{
  "train_examples": 45211,
  "tokenizer": "char",
  "vocab_size": 30,
  "isotropic": false,
  "inner_norm": false,
  "drop_path": 0.05,
  "optimizer": "normuon",
  "muon_scale": "match_rms_adamw",
  "momentum": 0.95,
  "nesterov": true,
  "batch_size": 128,
  "epochs": 23.2,
  "weight_decay": 0.05
}
Rows from block 4 of a small CTC image transcriber, named by matrix and row number. Rows with one number belong to one neuron. Each number is 128 + 32 x the weight over its row's rms, rounded and kept within 0 to 255. All counts start at 0. After the name is the row's rms in percent of the matrix's.
After each neuron's rows are labels from the 100 images, of 14976, where the neuron reaches its largest size: "top examples" is what is common among them. Only what is clearly more common there than usual is listed. The data: short English words printed on busy colour backdrops.
# gate: MLP gate (model.blocks.4.mlp.gate.weight, 160x80), inputs 40-79
# fc1: MLP up (model.blocks.4.mlp.fc1.weight, 160x80), inputs 40-79
# fc2: MLP down (model.blocks.4.mlp.fc2.weight, 80x160, transposed), outputs 40-79

gate.11 094 [ 60 151 147 105  79 129 113 109 147 146 128 194  93 161 111 138  77 155 104 149 159  91 104 159 132 147 127 215 137  92 103 134 143 144 140  98 143 129 129 119]
fc1.11 104 [189 124  76 172 161 118 125 140  98 118 135 116 128 139 133 100 150 107 105 141 145 117 170  80 146  78 128  69 142 169 143 110  94 133 134 167  78 105 159  83]
fc2.11 097 [191 127 138  95 170 138 167 167 160 123  94  94 155 142 157 137  99 142 109 199 137 205 170 159 114 161 154 118 108 214 156 162 114 124 147 136 109 150 203 119]
top examples: the letter a; the letter p

gate.100 093 [158 138 159 138  86 113 115 112  96 127 109 180 158  89 154 144  93 116 129 112 149 177 140 141 150 141 160 113 167 118  63 121 126 138 138 195 111 161 139 168]
fc1.100 092 [130 141 158  96  78 185 136 131  58  81 108 168 191  96 165 163  81 130  90 109 168 149 181 157 159 131 136 128 137 157  97 100  99 121 152 159 108 169  80 159]
fc2.100 099 [169 156  99  78 102 165 142 104 103 115 107 119 168 111 162 124  93 130 189  72 140 134  56 142 156 106 155 155 202 111  78 149  89 182 144 150 150 145 133  91]
top examples: the letter o; the letter z; word: zone

gate.9 098 [125 106 149 172  88 130 130 105 131 124  94 141 133 186 119 146 176 144 134 123 153 138 170  67 123  71 101 107  66 119 139  66 134 173 107 135 143  85 128 188]
fc1.9 105 [136 120 121  90 153 148 156 101 130 123 183  99 126  60 142 131  71 123  79 116 171 115  59 135 119 145 136  96 147 140 146 193 171 110 104 144 121 165 136 104]
fc2.9 099 [168  97 125  73 109  59 107 140  87 150 110 130 134  86 117 148 125 159 134 106  74 146 139  73  85 169 120 104 154 153 128 131 123 160 122  81  97 113  77 113]
top examples: the letter f; the letter r

gate.42 102 [173 118  88 158  87  81 133  60 142 174 111  51 134 136 165 141 150 161  97 174 132 120 137 190 138 137 175 118 124 123 124 116 124 181 173  99 183 113 149 106]
fc1.42 105 [101 139 105 169  97  74 151  83 136 167 193 177 111 168  90 129 121 110 165 143 100 127 147 110 131 141 104  99 128 169 172 104 127 140 172 116 150 158  75 171]
fc2.42 105 [154 141 153 132 162  94 185 112 159  93 137 118 119 160  54 117 168 112 133 109 163 140 112  95 102 190 171 121 114 132 186  60 166 132 104  72 153 127  99 170]
top examples: the letter d

gate.112 106 [144 123 144 181 200 118 134  74 126 173 136 139 139 107  94 106 108 155 127  72  86 122 100 126 116 171 158 134  30 140 120  84 156  75 141 105 144 185 129 128]
fc1.112 097 [153 113 150 170 141 134 158  98 123 230 136  91 147 116 106  83 110 156 102  90  92 123  86 136 133 173 157 114  27  97  89  97 173 100 162 108 137 121 147 126]
fc2.112 115 [160 119  92 148 147 154 117 125 117 124  73 174 143 130 114 106 121 183 174  93 115 124 182 128 127 151 104 117 135 126 141  46 124  96 138  69 137 126 118  75]
top examples: the letter d; the letter u; the letter c

gate.124 106 [131  41  99 192 132 173  76 134 133 165 126 159 126 132 164 167 142 135  98 156 125 170 137 141 154  96 125 134 174 163 134 139 142 125 198 161 118 136 147 177]
fc1.124 107 [108 154 133 127 112 137 185 157  88 134 153 160 119 147 139 140 136 101 110 115 170 173 167  89  97 131 141  93  92 141  64 137 144 147  74  82  88  88 161 167]
fc2.124 121 [148 141 152 172 104 171  98 218 133 173 117 121 142 160 146  99 137 165 155  85 115 104 168 152 114 110 169 138 115 158  54 137 106 102 155 150 111 114 146  71]
top examples: the letter d

gate.46 098 [172 163 158  78  68  99 151 150 117 118 167 144 149 114 132  99  83 165 164 103 105 185 109 169 134 133  97  62 121 118  88 107  95 102 159 140 114 108 107 109]
fc1.46 102 [138 125 137  87 119 118 165 148  81  96 235 155 177  99 135 135 105 167 170 113  71 151 113 174 148 148 144 138 160 130  94 112 103  83 101 142 119 115 131  98]
fc2.46 107 [126 105 112 107  93 115  97 161  96 124 124 172 177 119 178 163 104 153 170  67  52  85 115  63 152 146 132 141 151 164 108  75 106 122 182 105 148 114 157 172]
top examples: the letter r; the letter s; the letter g; the letter a

gate.90 103 [139 128  97 137 170  61 129 207 146  93 109 111 143 121 154  58 165 175 128 109 116 103 132 156 140 158 120 167  63 110 148 136 216 128 134 122 173 156 145 119]
fc1.90 111 [123  63  99 138 135  66 106 180  92 192 155 135 126 136 195 110  75 116 134 123 164 111 100 169 101 146 101 177 161 118 201 183 116 114 131  95 126 143 143 149]
fc2.90 105 [113 125 141 144 105 113 122 169 208  79  74  90 140 194 141 159 194 112 128 140 169 173 159 129 143 106 192 157  91  87  91  87 127 122 170 150 156  79 111 101]
top examples: the letter n; the letter k; the letter i

gate.92 101 [131 125 107 121 146 128 114 108 136  68 114 135 124 125  47  96 102 201 141  96 134 100 158 139 168 111 121 189 140 121 122  71 116 109 115 114 129 140  96 108]
fc1.92 104 [147 112  95 123 155 164 112 160 114  95  85 175 117 104  49 120  75 177 122  70 124  90 188 175  94 123 119 133 108 146 118  56 186 185 172 138 122 173 103 143]
fc2.92 101 [203 127 180 113 130 146  90 131 101 114 162 148 155 119 155 145 119 135 106 144  89 165 110 123 159 123 187 151 122 100 158 138  67 105 170 103 155  93  83  97]
top examples: the letter n; the letter e

gate.131 100 [165 117 126  87 114  92 192 143  95  72 172 135 136 142 158  92  98 112 134 125 141 170 163 139 153 154  90 174 123 123  82 133 114 101 146  84 177 174 190 142]
fc1.131 107 [165 124 124 156 125 174 190 137 181 160 119 125 104 100 141  76 121 113 112 106 120 167 100 115 146 100 149 128 140 144  86  94 187  85 150 120 139  76 104 154]
fc2.131 078 [116 128  88 117 159 120 172 122 115  98 113 176 139 139 145  88  54 106 162 148 172 142 128 168 139 159 103 109 157 198 121 135 121  98 132 110 140 132 155 107]
top examples: the letter r; the letter f; the letter m

gate.56 104 [ 70 132 198 135 115 155 109 116 168 101 117 117  85 187  95 140 123 181 131 148 197  91 161 131 118  94 107 155 137 139 152 123 103 154 107 151 133 134 133  83]
fc1.56 098 [112  69 107 117  67  98 160 176 107 114 126 162 130  95 115  98 140 132 174 124 104 130  73 109 136 188  84 135 128 135 119 140 172  89 177 107 116 154 173 162]
fc2.56 104 [108 154 109 185  75 138  96 152 129 135 166 154  90 151 118 105 174 125  93 137 145 111 158 170  90  80 123 136 153 138 130 105  80 107 164 173 166  55 128  68]
top examples: the letter n; capitals

gate.33 080 [182 115 130 138 149 125 118  79  86  82 162 136 144 148  91  52 133 113 162  96 123 144 141 146 133 132 170 139 134 131 112  95 180 116  64 135 104 157 101 153]
fc1.33 087 [174  90 156 167 135  91 109  73 107  86 165 149 112 151 127  85 141 117 129  93 121 109 119 118 135 108 148  99 137 104 126  94 222 101  86 118 115 190 128 121]
fc2.33 096 [135 128 141  48 156 111 160 165 122 138  85  88 151  68 115  78 167 101 161 162 170 118 117 110 166  90 139 156 103 166 131 189 146  95 144  99  88 117 134 111]
top examples: the letter o; the letter y; the letter b; word: boy

gate.89 101 [197 141 151 142  74 144 162  95  79 118 121 121  79 167 163 114 140  98 184 123 105  82 104 142 157 109 140 146  80 115 168 127  85 121 125 122  80 157 142  95]
fc1.89 102 [135 167 173 166 103 136 238 136  80 126 102 127 110 194 153 139 147 125 135 131 120 113  71 124 129 155 100 101 136  86 138 114 105  99 106 146 117  77 112  83]
fc2.89 094 [114  95 121 164  62 102 162 146 117 178 161 153  78 139 193  86  76  72 130 150  96  97 187 159 133 144 109 163 105  92 125 129  67 128 165 114  91 116  66 108]
top examples: the letter x; the letter i; the letter t; the letter a

gate.127 101 [ 72 126 130  68 195 184 132 179 107 125 138 146 119 101 108 100 123  99 159 166 135 131 149 168 120 136 116 154 120  90 119 151 169 100 109 163 131 153 131  84]
fc1.127 099 [ 76 146 132 104 160 161 164 205 135 112 157  97 139  92 101 121 126 114 124  96 125  92 188 194 108  70 117 152 105 126  82 137 163  76 147 158 149 195 135  83]
fc2.127 100 [ 98  82  98 180 166 102 113 133 128 121  34 144  86 137 145 142 113 113 141 117 218 181 139 108 103 132 157 142 144 159 118  97 124 109 176 124 158 130 144 133]
top examples: the letter r; capitals; the letter a; the letter i

gate.120 115 [146 144 162 193  88  90 142 119 112 126  87 126 149 130 121 144  82 117  69 136  96 112  98 127 149 121 138  70 118 156 137 143 188 113 134 135  93 101 110 186]
fc1.120 106 [ 49 139 152 133  76 130 129  61 104 119 174 137 126 148 127  85 166 125 160  91 132 188 147 122 120 177  78 142 142 174 131 136 179 137 131 103 136 106 110  71]
fc2.120 114 [ 92 168 175 176 129 113 134 124 154 122 134 123  79 166 108 177 113  84 105 112 175  75 119  96 143 155 175 129 123 111 111 118 113 134 100 117 120  76 156 145]
top examples: the letter c; the letter l; the letter u

gate.96 113 [150 121 121 178 107 126 158 178 119 177 143 149 113 145 179 121 173 137 128 184 119 155  74  78 125 182 215 152  91 130 107  83 119  66 118 103 117 110 125  77]
fc1.96 104 [ 96  83 124  83  69 157 165 171 121  84  84 155 137 142 144 146 115  97  96 108  99 149 168 127  88 136  85 141 158 131 115 187 142 165 171 125  93 108 131 116]
fc2.96 119 [119 131 107 131 144  39 143 147 157 125 172 175 149 117 147 109 118 113 194 195  99 115 126 133 175  81 159 168 155  95 122 176 122 139 117 134 192 132 141 127]
top examples: the letter u; the letter o; the letter p; the letter h

gate.7 103 [150 133 180 126  75 128 138 182 111 149 129  95  89 116 118 115  95 136 137 137  65 122 164 148 174 126 111  96 150 165  88 167 199 125 169 154  82 171  92  95]
fc1.7 105 [134 126 146  62  77  81 140 176 138 156 111 132 150 165  94 115 149 115 182 128 105  96 171 100 132 134 120 150 140  58 137 153 167  58  60 123  52 155 137 133]
fc2.7 091 [153 127 159 141 190 111  61 160 139 128 119 130 147 110 145  89 151 106 154 175  86 125 104  39 103 125 152 132  99 135 108 158  98 143 153 107  98 150 149 111]
top examples: the letter n; capitals

gate.103 086 [156  98 108 170  98 114 171 136 112 144 126 109 129 128 119 121 135 134 182 101 129  33 164 108 132 144 178 215 106 111  93 118  92 104 125  57 161 142 122 132]
fc1.103 085 [125  90 121 171  91  88 142 108 149 135 140  66 120 155 144 101 179 138 205 116 179  61 145 124 132 134 162 187 135 145 129 146 129 103 115  79 136 138 106 115]
fc2.103 086 [ 81  75  90 110 157 104 135 196 133 115 140 111 140 159 158 149 201 138 129 178  83 160 135 124 138 130 101 125  91 133  89 176 121 159  51 101  40 131 142 144]
top examples: the letter l; the letter b

gate.78 098 [ 86  75 195 101 144 149  80 122 114  81 160 137 112 116 161 130  48  54 108 192 131 156 151  99 145  95 171 173 153 156 149 148 171  87 169 101 173 149 108 164]
fc1.78 093 [212 138  82 120 128 113 108 116 116 132  98 138 141 138 161 123 145 142 207 106 103  74 125 114 101 137 173 160 153 110 104  83 105 155 157 160 104 127  97 164]
fc2.78 078 [151 111 117 127 195 126 116 120 102  98 135 109 191 149 130 149 175 131 186 227 118 132  66 158 104  98 143 121 109  93 160 115 121 145  84 160 131 140 144 185]
top examples: the letter e; the letter l; the letter k

gate.50 105 [174 144  59 174  91 153 118 112 138 111 148 142 118 144 174 147 123 112  83 199  94 136 140 127 136 163 144  83  89 122 128 129  92 154 169 170 134 135 102  92]
fc1.50 098 [ 56 122 160 116 137 124 119  96 157 163 103 133 205  84  94 132 109 129 112  95 171 120 143 124 115 102  72 172 156 145 126 137 124  97 138 120 114 146 157 170]
fc2.50 106 [118 169 179 167  61 155  56  69 128  96 103 148 101 133  80 149 146 179 147 125  94  71 169 129  93 148 120 109 116  96  89 129 116 159 134 101  91 117 113 134]
top examples: the letter a; the letter r; capitals; the letter m

gate.5 105 [105 124 107 148 118 110 136  94 145 141 135 135 102 153  89 122 145 106 104 153 121 160 187 109 147 129 138 146 219 115 109 120  36 155 128 156 134 108 135  83]
fc1.5 104 [144 151 109  94 116 121 168  80 165 164 150 121 128 106 130 151 136 118 147  97 170 114 115 163 124 115  82 115 126 161 203 121 158 117 125 103 135 142 134 117]
fc2.5 111 [110 111 112 109 154 122 106 150 102 135  45 137 104 105 149  97 129 161 167  56 119 114  86  95 163 145 176 123 144 159  87 128 127 125 143 170 202  84  71  77]
top examples: the letter c; the letter i; the letter y; word: city

gate.55 095 [153  45 139 108 157 115 159 129 151  59 135 189 115 133 114 140  78 106 156 138 136 178  94 190 135 144 137 118 119 166 146 150  69  55 105 104 116 145 150  85]
fc1.55 106 [127 135 122 123 148 134 155 146 122 138  93  80 107 117 152 127 146  58 196 134  76 166 110  85 130 170 135 100 107 142 161 131 195  76 158  74 122  89  90 199]
fc2.55 102 [ 89 118 149 134  86  97  97 148 123  32  99  83 133 155 118 101 141 142 120  91 181 148 230 127  99 116 139 143 142 174 119 117 103 123  99 159 113 160 134 137]
top examples: the letter c; the letter m; the letter k

gate.44 096 [159 143 130 157 158 138 162  67  79 136 117 127 120 128 137 172 119 112 139  53  53 143 163 138 143 149 163  80 116 175 155 101 121 154 130 120 156 142 133 122]
fc1.44 093 [118 111 167 124 127 159 126  82  70 150  97 153 105 161  76 136 146  74 146  77  62 178 132 176 157  84 157  85 133 126  58 124 155 149 140 113 142 149 129 129]
fc2.44 094 [108 111  80 117  74 109 102 136 189 145 134 154 102 195  86 128 166 134 153 141 165 103 144 151 156 133  69 151 119  87 117  46 130 143 107  55 143 136 114 151]
top examples: the letter u

gate.152 095 [179 149 171 155 157 117  92 144 119 145  74 174  54  83 146 181 137 180  81 179 179 114 161  98 166 181 194 107 108 113 127 139 109 150  61 156 152 148 119 144]
fc1.152 104 [130 201 150 133 127 124  99 136  70 146 109 101 111  95 125 136 114 162  72 163 133 136 139 125 104 179 105  95 109 119 128 167 143 115 156 130 113 132 150 175]
fc2.152 094 [102 147 121 122  99 143  81 130 115  83 142 164 130 136 161 135 172 128 173 176 117 190 172 128 154 163 146 142 146 137 105 137  81 201 116 160 132 163  97 165]
top examples: the letter o; the letter d; the letter w; the letter c

gate.43 104 [121  73  95 139  91 135 186  42 143 155 149 105 138 157 136 107 153 130 134  79  81 123 135 130 147  97 114 134 133  97 118 123 182 119  92 116 136 138 114  70]
fc1.43 108 [ 93 137 141  92 157 141 107 170 133 117 116 167 145 125 160 137  91 131 114 142  95 197 135 177 119 138 163 127 190 127 136 147 108 154 115 160 156 144 149 169]
fc2.43 086 [100 133 120  86 113 134 120 110 175 144 131 134 105  98 160 151 127 136 158 176  99  92 195 122 149 137 145 159 178 102 143 147 160 110 100 119  97 128 138  78]
top examples: the letter d; the letter a; the letter n

gate.85 097 [180 133 143 128 147 212 159 161 143 100 155 162 101 144 102 110 117 111  87 123 171 113 133  72 158  67 133  61 142 150 140  59 142 168 112 147  95 120 172 156]
fc1.85 097 [104 110 116 114 107 140 145 110 114 142  92 173 162 178 127 146 113 129 204 176 173 159 104 145 120 147 136 163 103 111 133 102 115 188 118 161 172 118 178 136]
fc2.85 109 [129 102 179 102  95  93  96 124 112 116 101  93 122 177  71  97 136 161 108 117  99 155 146 171 145 141  97 106 141 105  96 129 111 138 112 198 122 147 140 115]
top examples: the letter o; the letter d; the letter w; the letter u

gate.67 106 [136  94 142 149  92 168 144 170 120 105  77 145 109 137 115 147 115  95 127 109 138  71 139 169 146 162 113 196 126 138  94  80 185 145 124 121 132 163 149  66]
fc1.67 099 [104 135  81 137 112 114 125 102 166 123 123 122 115 105 168 138 133 147 166 163  95 129  82  57  98  75 174  94 121  93 134 146 104 161 136 131 144  94  92 183]
fc2.67 124 [155 136 118 145 130 106 117 125 108 105 162 100 132 142 148 109 106 123  90 120  90 117 122  90  96 152 115 114 119  81 109 185 123  64  75 115 144  90  85  91]
top examples: the letter r; capitals; the letter a; the letter k

gate.21 104 [110  71 112 109 114  60 124 120 145 136  66  99 187 124 120  82 175  95 141 151 127 142 181 117 146 163 181 128 175 151  80 123  54 155 134 111 101 112 122 132]
fc1.21 104 [ 93 116  97 146 101  74 116  86 175 124 102 102 214 139 143 120 166 135 141 156 116 135 175 134 139 140 143 145 158 156 104 110  70 147 152  97  91  95 135 110]
fc2.21 114 [145  98 141 161 108 184 134 159 143  99 131 154 120 144  66 109 119 196  96 167 162 151 126 162 178 134  98 136 170 111  44 168 131 194 114 101 116 116  69  90]
top examples: the letter l; the letter i

gate.122 100 [117  51 154  63 147 114 158 141 114  84 159  82 153 129 117 106 151 137 204 122 150 111 132 146 166 159 176 122 152 142 116  90 134 131 166 180 183  94 158 149]
fc1.122 094 [142 173  83 205 118 122 101 101 154 160 143 157  99 121 117 128 136 107  59 112 103 116 155 114 102 121 142 137 148 108 125 131 131 160 107 124 122 174  76 113]
fc2.122 122 [138 118  95 113 139 134 160 114 177 163  67 100 156 124 179  87 132 113 182 129 134 103 132  97 153 166  92 144 159 149 100 119 141 166 131 165  96  82 103 132]
top examples: the letter d

gate.49 096 [ 98 148 125 139 188 144 107 136 123 147 122  94 142 156  72  36  81 157 159 153 119 121 122  65 145 131 108  97 125 155 138 136  76 165 208  98 136 106 147 158]
fc1.49 105 [116 151 136 139 190 153 142  81  77 143  75 149 158 161  44 107 173 138 143 168 210 144 153 150  91 184 134 115  97 168 135 130  99 158  53 159  99 152  80 149]
fc2.49 089 [157  91 118 111 125 148 133  94  80 118 123 126 139 156  78 178 128 130 175  81  83  92  85  88 136 120 129 135 142 122 142 112 174 147 121 165 130 149  95 167]
top examples: the letter l; the letter s; the letter u

gate.41 104 [170  89 190  70 123 129 175 167 160 161 117 161 150 143 181 118 159 132  67 147  94 119 100 147 133 139 147 142 110 118 140 141 151 176 141  94 106 152 112 126]
fc1.41 105 [129  98 145  97 103  72 142 113 143 152 104 145 108 194 162 119 111 110  77 153  47 148  86 107 167 138 119 155 129 111 133 122 189  88 158 103 121 171  76 131]
fc2.41 107 [154 199 208  89 171 195 147 126 119  80 124 140 155 187  90 107 155 125 159  97 148 154 144  88 101 187  96  61  86 111 164 108 105 103 138 147 164 111 136 170]
top examples: the letter n; the letter i; the letter g; the letter d

gate.134 101 [141 170 127 145  81 142 126  81 126 103 115 146 148 119 137 128 120 179 141  45 147 127 125 148 144  98 196 156 140  69 120 125 112 121 128 163 115 145 163 109]
fc1.134 098 [159 106 123 127 185 105 142  89 118 183 110 112 167 166 117 167 138 138 155 160 125  96 203 208 122 111 110 197  95 123  81 101  91 105 110  78 136 136 155 105]
fc2.134 119 [159  92 166 101 102 142 117 145 168 134 144  95 144  93 191 152 108 108 133 147 148 122 175 140 117 131 126 136  89 142 113 125 142 196 109  68  62 100 101  56]
top examples: the letter u; the letter l; the letter m; the letter b

gate.106 092 [ 33 110 135 102 106 185 160 149 123 127 121 135 136 151 112 116 122 119 149  73 117 142  64 101 128 136 133 136 154  99 185 172 161 217 160 158 157 151 120 168]
fc1.106 096 [121  97  90  97 153  85 138  99 116 113 140 126 167 131  53  86 180 148 168 203 116 130 189 162  92  79 102 182 122 133  91 101 159  78 192 141 129 134  92 124]
fc2.106 099 [ 64  99  83 155 161  91 193 110 123 158 104  85 145 188 180 140  94 107 144 191 148 108 148 100  76 104 120  96  68 157 108 124 144 148 130 129 122 117 166 114]
top examples: the letter a; the letter y; word: yard

gate.27 097 [165 128 136 117  79 112 132 128 113 130 140 170 142 147 132  78  54 152  64 135 181 121 185 145 157 122 152 139  85  55  93 131 153 122 115 113 134  81 143 136]
fc1.27 096 [190 142 135 116 108 123 147 196  97 147 145 120 146 108 148 105  83 186 108 152 112 135 170 151  99 147 176 117  76  69  97 168 176 125 116 134 124 116 135 148]
fc2.27 085 [170 171 114  91 123 171  58 102 130 169 185 141 118 107 154 103 143 142  97 169 119 147 101 143 148 117 101 176 141  87 150 108  90 177 119 155 190 127  85 111]
top examples: the letter e; the letter n; the letter m

gate.142 102 [153 158 132 143 126 109 157 100 120 154  84  80 120 137 148 148 169 147 158 129 154 108 174  57 154 131 141 153 150 128  81 156  52 130 167 149  82 158 112 123]
fc1.142 099 [173 120 214 175  93 141 184 166 169 185 107 124 109 110 135 125 110 104 145  97 147 135 109 131 121 143 170 187 106 126  64 136 117 107 130 146 147  84 132 108]
fc2.142 099 [151 110 137 186  89  81 179 174  89 168 107  91 110 127 150 111 180 138 111 153 131 156 130 125 147 131  89 137 206 108 103 139 129  97 105 102  43 155 102 153]
top examples: the letter l; the letter i; capitals; the letter a

gate.54 096 [125 103 121  74 130 116 114 109 132 172 155 107 164 168  91 137  74  42 141 148 113 181 151 106 134 163 116 172 120 124 177 124 127  96 131  89 116 130  87 112]
fc1.54 098 [128  65 190 128  71 111 123 153 150 172 147 147 148 128 135 126 161 128 114 108 122 181 147 140 118 134 194 148 136 147 132 123  71 189 127  98 101 167 102  74]
fc2.54 102 [128 165 202  59 144 174 119 122 112 137 130 101 167 167  76 108 164 155 159 139 117 112  62  97 121 160 141 110  99 115 128 112  96 168 119 131  78  83 110 149]
top examples: the letter n; capitals; the letter d

gate.17 111 [ 99 160 146 138  65 144 168 122 109 126 100  94 132 123 122 102 107 144 146 171 141 103 121  85 155 116 101 139 113 126  93 121 138 152  57 111  72 134 106  79]
fc1.17 109 [168 160 103  97  77 161 116 105 124 177 122 112 139 137 130 109 136  82 106 179 108  97 118 158 105 103 159  68 117 155 148 129 134 129 207 185 109  98 159  75]
fc2.17 115 [190 129 186 138  93 132 128 115 130 117 113 125 117 139 138  66 129 110 146  59  79 105 224 144 139 115 136  95  97  93 150 135 160 170 193 147 156  92 125 123]
top examples: the letter x; the letter k; the letter c

gate.123 099 [158 171 140  93 131 144 109 107 122 183  93 176 147 168 163 124 143 161 125 130 149  87  86 103 153 129 101 151 117 183 173  62  80 179  87 138 126 124 185 207]
fc1.123 097 [142 123 138 134 150 100 153 105 141 112 142  72 129  77 110 123 143  80 132 115 193 120 158 191 122 140 151  97 175 134 101 202 179 117 120 152 138  99 116 156]
fc2.123 091 [132 155 143 170  99 131 133 181 116 120 119  84  85 109 157 117 154 144  93 115 153 160 101 105  98 167 133 110 104 101 109 158  62 141 154  69 145 146 106 107]
top examples: the letter f; the letter w

gate.26 103 [111 138  58 138  88 122 120 140  70 154 120 159 115 140 114  63 112 140 141 126 103 122 244 101 129 128 116 110 153 181 150 144 116 144  95 162 154 189 151 133]
fc1.26 105 [106 130 138 143 155  77 116  94 167 135  58 102 122 138 133 115 170  92 166  51 158 145 112 154 131 115 154 102 149 162 171 105 118  87 161 193 139 149 111 151]
fc2.26 086 [126  75  41 147 151 114 108 163 130 163  74 102 134 136 105 197 139  69 167 131 168  83  75 150 114 127 142 107 107 166 163 161  77 189 150 133 123  70 136 111]
top examples: the letter l

gate.4 098 [148 118 147 142  81 117 172 153 110 152 134  97 103 114 154 103  66  40 136 104 168 157  89 101 152 144 145  91  79 180 169 174 138 134 136 146 103 119 105 110]
fc1.4 106 [168 116 183  99 172 172  96 128 110 104  53 127 127 101  89 129 146 111 114 166 161 198 149 125 119 177 170  91 119 173  90 170 119 159 136 154 110 100 126 106]
fc2.4 103 [110 107 168 140 150 141 112 122 170 141 164  82 112 118 174  80 125 147  78 174 173  81 119 139  92 180 102  77 103 218 111  87 125  93  90 129 117 144 158  92]
top examples: the letter a; the letter y; the letter v; word: vase

gate.35 094 [ 89 157 148 193 127  75 121 168 152  94  98 133 173  82 112 137  71 162 163  96 118  96 128 104 154  95 168 141 147 171 163 130 101 100 152 159 165 133 158 171]
fc1.35 101 [122 132 143  93 129 134 103 143  45  98 128  89 116 102  60 145 165 132 147  66 118 166  87 104 131  68 164 155 169 168 140 110 124 215 111 195 106 152 127 154]
fc2.35 079 [173 115 100 175 109  90 178 126 134 124 108 113  72 185  98 150 169  52 141 212 112 134 107  79  85 118 114  75 136  82 160 110  98  93 106 118 126 144 178 112]
top examples: the letter c; first letter capital

gate.45 096 [ 71 158 135 139  70 126 142 102 159 148 205 109  65 171 107 177  86 113 140 102 110 152 119 149 156 127 172 124  63 157 159 119 120 179 152  63 141 176  93 151]
fc1.45 103 [ 81 140 134 141 125 134 143 108 124 146 127  98  85 127 167 165 122 138 112 129 142  95  65 173 156 155 141 116 130 129 110 118 101 172 117 182  71 156 141 182]
fc2.45 103 [103 107 128 171 115  92 112  91 164 115 122 191 130  53 146 167 115 115 108 131 143 121 135 127 163  58 113 102 127 128 168 133 167 130  91 154 120 157 146 148]
top examples: the letter a; serif; the letter w; the letter v

gate.102 100 [109 124  95 113 129 132 100 167 108 122 104 115  82 135 167  44 110 153  90 114 106 142 156 119 117 162 104 149 178 137 163 155 144 108 155 208 179 128  82  73]
fc1.102 098 [ 95 192 112 141 205  68 149 130 164 159 131 132  84 139  89  92 126 164  91  86  90 121 110 182 123 107 132 123 169 103 100 174 103 134 112 110  83  94 175  65]
fc2.102 082 [154  73  72 154 105 167 135 163  95 166 147 179 123  75 110 169 138 159 138 113 131 159 178 150 115  60 112 136 115 155 117 129 116 104 133 125 129 143 203  88]
top examples: the letter o; the letter n

gate.31 099 [127 111 126 137 150 149 121 107 109 167 113 123  57 137 126 146 150 130  73  75 122 117 123 174 146  79 118 159  57 138 115 153 112 111 151 148 161 106 156 174]
fc1.31 093 [113 136 105 145  78 136 107 149 145  90 121 123 139 120 142 144 130 113 163 149  88 127 117  70 151 158 160 149 195 176 126  93 130 162 190 130 102  91 113 160]
fc2.31 096 [110 145 158 160 133 122 163  99 110 152 192 203  97 153 122 164  77 139  98 126  97 113 132 128 123 146  81 109 122  72  91 178 106 156 106 174 132 123 116  94]
top examples: the letter r

gate.1 097 [120 127 143 130 172 143  83  72 101 130  97 124 119 122 134 153 107 114 157  80 107 109 159 175 123 155 128 167  84 163 185 142 170  85  90 193 151  49 126 150]
fc1.1 098 [ 92 170 165 146 165 135 156 103 126 157  83 150 159  55 108 162 148  74  94 111 140 140 180 168  95 140  44 155  93 147 153  85 125  30  65 172 153  92 105 167]
fc2.1 093 [114 135  58 117 133 104 134 166 145 105 144  94  93 141 168 119 155  80 102 123 159 136 186 142 119 113  92 104 151 120  87 133  75  21 129 103 164 132 101 170]
top examples: the letter l

gate.69 113 [101 103  97 106  96  94 157  55 152  82 109 140 140 110 112 126 120  83 125 128 126 125 133 148 120 165  94 180  88 162  72 111 123 128 103  93 121 104 188 167]
fc1.69 109 [136  59 148 139 126 138 153 115 154 124 150  96 228 148 156 163 122  91 200  75 120 117 131 105 155 143 128 103 150 167 146 114  90 116  62 118 140 170  98 115]
fc2.69 098 [141  86 106 129 128 108 176 124  93 138 137 178  44 132  89 165 102  96 173 142 190 178 120 168 130 150  84 145 170 108  97 159 130  69  76  86 149 136 183 148]
top examples: the letter c; the letter e; the letter f; word: face